config.toml
encoder_arch = "convnext_v2"
train_examples = 195000
crop_scale_min = 0.8
encoder_norm = "rmsnorm"
encoder_inner_norm = false
fusion = "prefix"
decoder_activation = "gelu_tanh"
decoder_mlp_ratio = 6
decoder_positions = "rope"
init = "small_normal"
muon_scale = "spectral"
Rows from block 4 of the image encoder of a small image captioner, named by matrix and row number. Rows with one number belong to one neuron. Each number is 500 + 40 x the weight over its row's rms, rounded and kept within 0 to 999. All counts start at 0. Numbers have three digits each.
Before each neuron's rows are labels from the 100 images, of 14976, where the neuron reaches its highest value: "colour at peak" is the nearest of a few named colours to the mean colour under the peak. Only what is clearly more common there than usual is listed. The data: scattered letters and digits in many colours. In brackets: how many of the 100.
# fc1: MLP up (encoder.blocks.4.mlp.fc1.weight, 960x160), inputs 54-107
# fc2: MLP down (encoder.blocks.4.mlp.fc2.weight, 160x960, transposed), outputs 54-107

colour at peak: white (97)
fc1.390:466532522487482434576534501467543463541476484484561576497502442523495497475505468498453460483501548591471448510439517450480503479487512507508483449402517542505447
fc2.390:428548488468421510470597493449435444494425502532572524512437511460467473515513555504484497519471521500496533479528521508422501520462481463542514459448411573506486

colour at peak: white (55); pink (45)
fc1.245:531504605505534468559499516494520514511461482489433511399517488550430537384494568480501498529499496507447507492516539516448533581533511529532496525502468505488513
fc2.245:403517431566536525533522494472485413435505516505535481465568494538549510469379484442487526455473444500496491494496489484498509499482483476525518514493465648473543

colour at peak: brown (32); grey (25)
fc1.520:451552448532509489468561499519483472518502536474518456508403429449494517484497519586486515501470526478504459544525499535468536555553497502630558459479551466541512
fc2.520:481451454594456473512494512563476417517485466494504533458477518516492523552580452534574508443489484480477553496528443546498501513521488468479502420483470508491469

colour at peak: black (72)
fc1.285:491487436519492536485543480501504525423529482488533529478531510512509492493484547586521559477499466484510475557469530447525503557449450548562546389514529520539467
fc2.285:503462567421542455543468355492483485510458541565554515526516525553519556423517512551502526535407446520546494427481472547489536506527493478486540530503502497474543

colour at peak: white (57)
fc1.254:511393502463565499540480538514564540468549497530493608537469503492488500474492457494482436451475484520504459545474506476420458556579454489508583520548421467532499
fc2.254:485461505510471430479494504453458499519493552544567503506465528485542469498533506508492478493563412563462537415473429431490507513539511535537440514491480507513468

colour at peak: white (71)
fc1.570:490463506550553495517446461509483459437465525570552467473495494528545471495415493452508513499480554511481519533395552512482390521510507492567497523482445482514488
fc2.570:499470547487472505453485525516553443515501581414534503470506418456428565510477466545515468507499462517496500464472446478463403494527460467469485536450536486567499

colour at peak: grey (26)
fc1.419:556515486530552472470497536572509431505492487491466517449491439512519521567501505503505530509568428484480531573492449539486538534514446532422530448452489470485467
fc2.419:547420449534472459500498555507423539552527495514533430497464505445523499493562513520500513474556469530550508496487430546551494567513537488478454553570544459479503

colour at peak: grey (26)
fc1.374:447491507514491463482473509464458553459505560475510536442443547483513511466434508497490421527503413460481485435565480465517529572470518560532506529508465484563515
fc2.374:472509493493497520546472502471499493467433504517577540542522601528460560457482443556577554501506497544619517434534522480471417479452473528506519494502506463552457

colour at peak: brown (40)
fc1.331:519599553471481451477475491523493479546445524438445444469453519502471544536521498527504497459495528493442569488536528504590508535625492508539481562527458490557534
fc2.331:456530444500535446560502456578468566534482476495479452506459426506487542499553532485453407499494488466490438550536518518490575551496469457435459494485513493473481

colour at peak: grey (34); brown (33)
fc1.226:472504541542482486512514461476559567543526500429501466519484479445487435510543504458490457496478498487482513558515468557518493370477476601519505476473476563525590
fc2.226:524511518465451509486513478472490622481560502542559508420500491467542493532470468489514474506516519550491489471440463450521530524516520600467515474584520556495509

colour at peak: white (57); pink (43)
fc1.597:491564455557441478536527445549533488535474494467472510515487514541514536508507563490452455522515501518474549535526498464565551486478472502532539488411458557444472
fc2.597:515454424547476466553526446511494471464509491524534468488553448484474468440504540469464485529537502391495520536547533480547493508486524530527505495512530535445485

colour at peak: pink (55)
fc1.177:494504496479534518581421506513529528485480508543497624483485409474488574463479554504474409493522458472548448517482477525524517576507480478520536530528521498514545
fc2.177:511485478547478461468420508549494521471475479517610439503481519497632474433488513508514468477441592465496519471446478481532505498505523557473498500532467471467543

colour at peak: brown (36); grey (29)
fc1.127:503519476424464474453496477489512504509551559595467528558488536500419494523432471541520441561461513552531503545453441422458478556493523526474478462516448527535401
fc2.127:533493530491501556463542526521525449456394529471458521441512513490620538576544455465572458540493494556505516519473509529489521484522430444505499473486546455456500

colour at peak: brown (39)
fc1.174:505474504457487507458524546441609506501530487463510385452466489433501461512482513557512469448510525543472497480480418537507554456507511534464567480477532458491581
fc2.174:566506513538466435533535548486557558454492456539546583462455514546506558526480435498517432521501479464519518485463430587477485490463524705471501496493497475507535

colour at peak: grey (25)
fc1.272:525519552426508488452474530540535476511504554413498475506511611533492490491443506536539467432467494538506547549529512487429494454384460538492495524547490556500566
fc2.272:411566532512508478489577421525510499508488477531479481551484413514484507499515546433478479522498452533470471468475566421515413489518524501514515494508489531488499

colour at peak: brown (35)
fc1.535:499497529428575518537445483512505501490440488503502441500548501504540499440460440456499533469542467435473506519482511486472551529526491554489511469500485406465542
fc2.535:480476510468529478468507512548528450411582497564454472486452496536504436555510526520497557477547554488525478517554567506542527470530377463519483468483515453483471

colour at peak: grey (29)
fc1.287:505452482492524492482532474444463496502430547515434505504442451490515450487496494549430480557470441529545493528535423504524522469484422612519521573472450488536513
fc2.287:538495523487490503473471504507534497455500512460505495426486493512467541547471475513453563517463530426530508549549531523458512487500498475416543518477492592519516

colour at peak: white (55)
fc1.652:461490454526519458490549528443467388506495517487466468519464503485498530508522487524487482412497432541477407490490448522441497532500448457500500453491516517397424
fc2.652:495496544429513468510459491490501470484459549546561545522516405549448456535545456523499534503541436471415505465542550516544477476441574492476496470482487471501468

colour at peak: brown (34)
fc1.40:523421466524522455589524493525602493449495540441501491525431527487465460442410494509456475478501502555452453535450496520504583530478571545541535444506488544499592
fc2.40:468457499562511483438429485490517512459507438565474492548436550529479596488465491541496436485522536552501433419449429536463540489419472446490503536564528530526449

colour at peak: white (72)
fc1.100:529463497479547436504451524460554449556408523519466557535487493478556478489536522459474490494538551476496480419521453418515571486516489497453471514487447514465496
fc2.100:574489450442530532512532478505522461498555513464486506492505446555402449539457536496490457484595469506562533515566540586538463561492556458555532460515504547537511

colour at peak: grey (30)
fc1.634:515523473472497506483473564486491491549518344467467535497439578551500484537493477484539459523506520480498438509429531495536550517468490530487567522491544472550455
fc2.634:530513527536407503546504452514556460525451475463538422491525435495475410476480392564530540481511503493491502470529458474513525379429488453501497513568499493581439

colour at peak: grey (28)
fc1.571:573482493452508519458452488538458473497532455493435589513527456517473505442436497555502434496531436580477565529454485424445464514490465530515404535500527513390514
fc2.571:492451500567489543460500546547478464535539540486511426497493459533478536488419565479540541439496556482445515497510472494547515452577551486516504426469470394514485

colour at peak: white (80)
fc1.584:476470548460582538574481500432492463511508480490503605473513495500476494519501525440490507488464482515494448496485498413486552507522518508525473475454456490517500
fc2.584:516532509481561481455609510531430482488519498483517496458486469542474494431512551492523443470478476522494490469562524494467524445542487525522487467483452578469517

colour at peak: white (68)
fc1.496:459560455495502460451465460489552578457522491492510558496505473496456566457561456470412501568493509447489552462478513513484517486494500532528507425437458513566392
fc2.496:527498476537517483525511509466455492496477505521546470429531414447473495463511497501470520514486573569530446506463493521506498458482542500536474573535488531478481

colour at peak: pink (44)
fc1.23:521499503518518507513522466436489554615431480563476445459479552470488518528560458496403497524500519449454475499483516522427475467485439489501510520518489471448489
fc2.23:519489495503448602500483498497477501453516525509513529439456574494531509477447435511494542504425531458545481523429542486446567487441437542525446548428482536554523

colour at peak: pink (45)
fc1.643:487500478476547539496507520494474495523498586502505523468533527485467483574389514535526451513511522472487503457554468482512554517500549566544487522538496543520486
fc2.643:505449525514570508535458453488578553510486560453521483489523506442468501489528479486513536517436469532488555500465463471477485424398559587493495474514512487563506

colour at peak: pink (43)
fc1.222:475493457507434486552465466492440455497492543499452531503474569601514496475535417512509540547494536508476479477543505497537510540449485537481521518485497497556512
fc2.222:449523528508518581534538472520529545469519511514541480568475581527463503527475519556517483457462457541524519503562482536492451492452504462504509546442536476576435

colour at peak: brown (31)
fc1.63:492604556578482507519478471495513551531465447531552523452519412547572498512503503544463478574526401486459477535457474473476491504572429423449494446479416492469535
fc2.63:504465512621472482524553537469534489522545473480532476402485503511504484522544528505437534490508484549598507493529521430504546518557454531555566538578552528558486

colour at peak: brown (32)
fc1.448:544451474358534473466515553529536533544536498455489512488471513583493501491439444484525450507559510498525479504474480480484502506496515563526465528499519478473514
fc2.448:511442473465488549502475472587506445561540546516496488532485462475561454479554506473551440512536545423452481516524498565503531492579550456464464518484451467500470

colour at peak: white (83)
fc1.492:458513473474570522533418498505481501534558543572515565493483454465507507505453539436497506529509526537441471466451505472500485510478511489503534439518517489503503
fc2.492:509466503473568531435583497487502523490445564443486460496502449514471575472483518492486425515452536548483475540596492526492488538520465509541543506488459572476491

colour at peak: black (75)
fc1.28:498460428510463496481558448502488516550489615564525433585505568551449517537505508499518531588516457519574471479503532462454522550485499507565520535565502521555516
fc2.28:472452548499484457476461505483517501496542526512499494477555450450492469514427552542503497488518489520426544470577455520547598476521585465450563488431503499464515

colour at peak: white (84)
fc1.721:532566438482573515526538529530455491534504588445502610441514538489547456546560533451438505522480513512507537516479494424516575499494489513565466556481501466475523
fc2.721:477500476506532539491493493487486489485463521486512418505515487533543516414494523495524451474516467444430518473520592552499608532561611527480517476521485503563524

colour at peak: white (53); pink (47)
fc1.311:470643499473503531567519438605545527476445467557478570504546507457481479501468595441475441512441504521484524538469534533468506497464481462554535463484449488519487
fc2.311:536533433460451548560474551511479380407460504522448462502477518522536544522473523478486487464561495501458564440493416475490497515464530494455500473480486494487522

colour at peak: white (83)
fc1.600:559486516493498522539493535473529502504487480543521524434453551528472447498468563512536525458441513511509405545448542522431457500477505544508467440473547523493483
fc2.600:509424479450563473486550449535585481353515511558429490494462500481585446514516492544510436550422495505465502465472473551462511514524440485484534543436483534531493

colour at peak: white (78)
fc1.427:478506509564526472510543406484529477451487558494491490546528418454511587530521488473550539497501503490521502535448526483564508447416453444536450469508560484508535
fc2.427:473529440487544497555464498493465495450402475507487508518543484521473547464522582503414542514500528486430531523478490448502495454457508485518530480459466504470484

colour at peak: white (68)
fc1.26:485548456435510511524485552437480520477456502558508562513550441483478560400474489525489531486525534555500460477482542504501549450519414499544553429513473504558511
fc2.26:505483489419465525500467491534430516495576502539578501481475451505531536514442526523461523600459427494517503414476440535512484577480553499541581480518478526564487